Rows from block 6, named by matrix and row number. Each number is 128 + 24 x the weight over its row's rms, rounded and kept within 0 to 255. All counts start at 0. Numbers have three digits each. After the name is the row's rms in percent of the matrix's.
# conv: 3x3 conv (model.mid.0.conv.weight, 256x256x3x3), inputs 50-59, a 3x3 kernel for each
conv.192 091:110115115118124123118122118152151158169186186166182174093079081081070068105071085143161162135168153123152144090064076064051059068041041144155145156195154138163144137131124137125130136123129140153145133169150127148148132112133111095110125100112104093090102065078107083085
conv.193 107:148140146146145144149153153147145141133131144129136143140148136144148140143147144109100109108098102111098103122120117120133127130150127155154151155143149141146151105100097098091097102099098111109119105101104112101102106115107106112106102100108125128123131131122122119115
conv.194 128:127122122141132129127118115133148129145155126137160141096126089090097095102104092146162165157178159131150154103087086090076099095060083161189127167168128161149141126137129118136144113131138142164159152170157139157154108163098085138132106138126109096096101098097108099099
conv.195 073:160153157153156151156153154139129142125121138131128131154169170165170171158166161107114084102088080107092097110140121141133125116117134149157159147152158153157152109118117111111116106102108106101098095089096105103090110122111128127116118134131140147140143158145134154148
conv.196 121:149149154153151150153147155172131166160152143129138148149150151132153165152146142074107135104079100110090091116136135139148130132125122151160155152165150157148166109098107111101104110099106112117115110112113114117114134127120137128123104145128121111113137122102114135132
conv.197 088:113120115111123114112111109129123118114111101109098093151162152177167172173172176110084100088070083100083089139140137150148158152158156139141135132133121128121113130113129121100118132125140105100106098085085110083089111111117116112129117110133154148141153150150152160157
conv.198 108:148141147146142145149150140140146144137124144136141144138138139158154144133145140116110131110095116121104121099120106119116112112116080152148164158141158175150162099101101086092093097100102119110125122102120127115136105102105126115124104120099116137120117133111115123093
conv.199 139:148145149145143142148146145160145165156149149163123152129130133138149147140138128111108091114099103081104113112121123120136127156092121159122158150128150106157141103102105106105099112100104112106108099095105105124112107124112114123113112112088136130122133138132126132130
conv.200 104:147139147146144142149143145150142148137132139140136137146145143156149145150159141110106110104099099112097109116114118122130123123116119144153156157150148164148151106101101098095095106100098108115120112103112108107112109111102114108110106104108124129118123130127133119120
conv.201 091:146140143137143136153149147159140137141118122140138144134135132143139133126143127112102113106092107121093108113129126131149133115133111145134140119139130140148137106099104101092095115105109128111122108100113127115125115119114112109107106104116117125120117122121113110118
conv.202 127:151147149146143146146141146156150153144137147140141151122128119129142140132130138129134144123124120134113128103119111115130121118116116136148162157138164154157163112103101100100099100103105104100122109098113116112108091072085085086082076084076130137110131133124122136115
conv.203 082:139140137140136136142140138141129142131138130136135129130130134133133134134138133106101116105093097110101111121118116117115122126120110145138142141146144138145138103102103096095099099099096122109118107104111123105116101107109102102105107106100120126122124127128125125127
conv.204 136:118121119126133123126133118147175140152168177144158167093104116098088085108089100167147145169163145166158142094095099090074073095071094126120133149150167156149154141151146145138119144139131153139141157168159158160148137152144130124115134114134104121091106083076100084091
conv.205 112:115120121124139131117121121171159164168166170174150170092083096084073089088084095162186153170198156159186151087103099086089081070093095145127146155147165162139156133136131139141135138141132151151156167167168153167162112088123125092118121099121104106110112114105099100095
conv.206 094:116114118127138129120123120130157167140183167099188152095088089094064085095083096152162152170191172148172137104088084082067064087098056141125151153162176153110176127134129119119130110122129148158147153179167148160155117137120111098116110143128111101104111090096106103093
conv.207 101:157148150155150154154151151158147150148137138141129138142150143163148155144149140107106109106094097111097104119123131120128123120121129173151158160143152166153164104101096101098096098102103110104115117102111119114115113110108113109107114113113129135125132150129134131126
conv.208 097:157154153154147149152156158154145156131136141137133135151134147147157136150151151097116100104091097101099098124132131146146130128131129163147156124137146147148157103100098103102100104101101102109106110094108111111110112097109112115097099121104132132155137160140140150130
conv.209 108:120126119125134124120122120155162157167176175162169173100088089093069078105089087143153147154169160144146143081070085081049055083050073156159147156180163157168163135138141135128131141130127155159152166182164154168156135134137134115128134124128097096100082070075096081087
conv.210 070:126135128138144142132134131139145138149171161136158155120108110111078079115088083152169171155188177173158170121105118111073068120083083131142132142169158131150147129123131126115127141134133133143149144179173152175170132119144122101128132123132114107108108072081119083085
conv.211 090:156151154157158151162156154149139145144137140149127130144158145155160152144156151107100102101096094105094099107126119116130131109128123153139146150134147150136152102101101102104099108099100107107110104095105111104112107117116112119121108113115145140141142149159139131142
conv.212 087:139140139139134136134137132145143141144136143135139141135133130136135130145140131115103108108093108113102106114110108118118119118118111148148143146140148142143140099100105098088093101097102123117125120107118125115122103097096100098113098098104124124113122117109119121117
conv.213 097:144146154140146145142141144138147142142136137131135138140149143140150146134136142103105112103089107113100106115124118117128129121121123146144151154147158152149152104093099095094096102096101118107111114102114118108114104113103118113111115130109130137129130137125126129124
conv.214 116:120120118127127120124118116158167159166164163171167166091083088077074084085074084146159147162175164144161146086074076075065078070061081152152145151163153160162148141137123137138139134130135150158156155177162154162159133129125122122125126116127088077082091078079082080080
conv.215 092:148149141147147148158150148143139135136133137132145146142147137151149144141144139110102115106095100107096098125120122124131121130133119146156159157148149153145158104098102099090096101098102109108122112098110113107113098104104103106108105103108130129121130128123124125120
conv.216 070:137132131136133130133130130130128132127148133111126121130137132133122128138130145118101099093080086117095103124119117133115106140120120134142134137152150124131132108110109108089101124105117124112122119109115113116116097110106108089098111107118131135134137120116149123129
conv.217 115:115118116120125114115118117155146153164171154166171160101086090090077088093074095143149149137163168150161140098073079059065077083062064127138142163160136139142143147144135139135139141137141146161145161170161149162157148134119124116136134116143098067088084064068074082076
conv.218 113:148146148151146144145143144157164152148132149140140146144141133142148137133147143116115119111097112111105110106124108115125128119126116158157159153146158151158157098095098095093099096098101119102113109100108112107115102102091101101102094106099122135122125140134122127115
conv.219 086:142134134135142135144143137139145137136140146137137137127134134132140135129136134112101113103096097112097106117126116120124117125124112143141136146141145148140141098096097099089097100087099120114118113108111119114123105102105099107105100107108118124119130125119121125117
conv.220 070:128138139132137125124126128131139128144135117138132121141144153130132142132138142102092098096096098101106093132130145125128169120148143138134135155149130156146125107099117096086128117109131119116121123115120129123117094089113093089117093087113143134149119140161133141163
conv.221 085:119135129133156136117124120132153143157185155142154155107083107104071089105077087156174156143170151149173162102085099080052074096087087148160150158195173137153155133122130123115123136133132134150138149186168139158147131115133098069096131112120123116126103064081108094098
conv.222 100:150153147147145150151147150133139135125125128124128126156148151157160151148151153098094100095081096092083095139133136143138140129134128162142154151148152153153161102105101107095098110105104118109114111101109109102106119130115115121118118127120120133117121127127124128124
conv.223 098:140138144142138137137136135140146144141131139137132144133141135139146137133138136107104113097091092109091102120124107120125113117122104143150148150139145152144143102094100098092092105097096118113116115102114120114116112110109110111118103104101126127118125122117123129119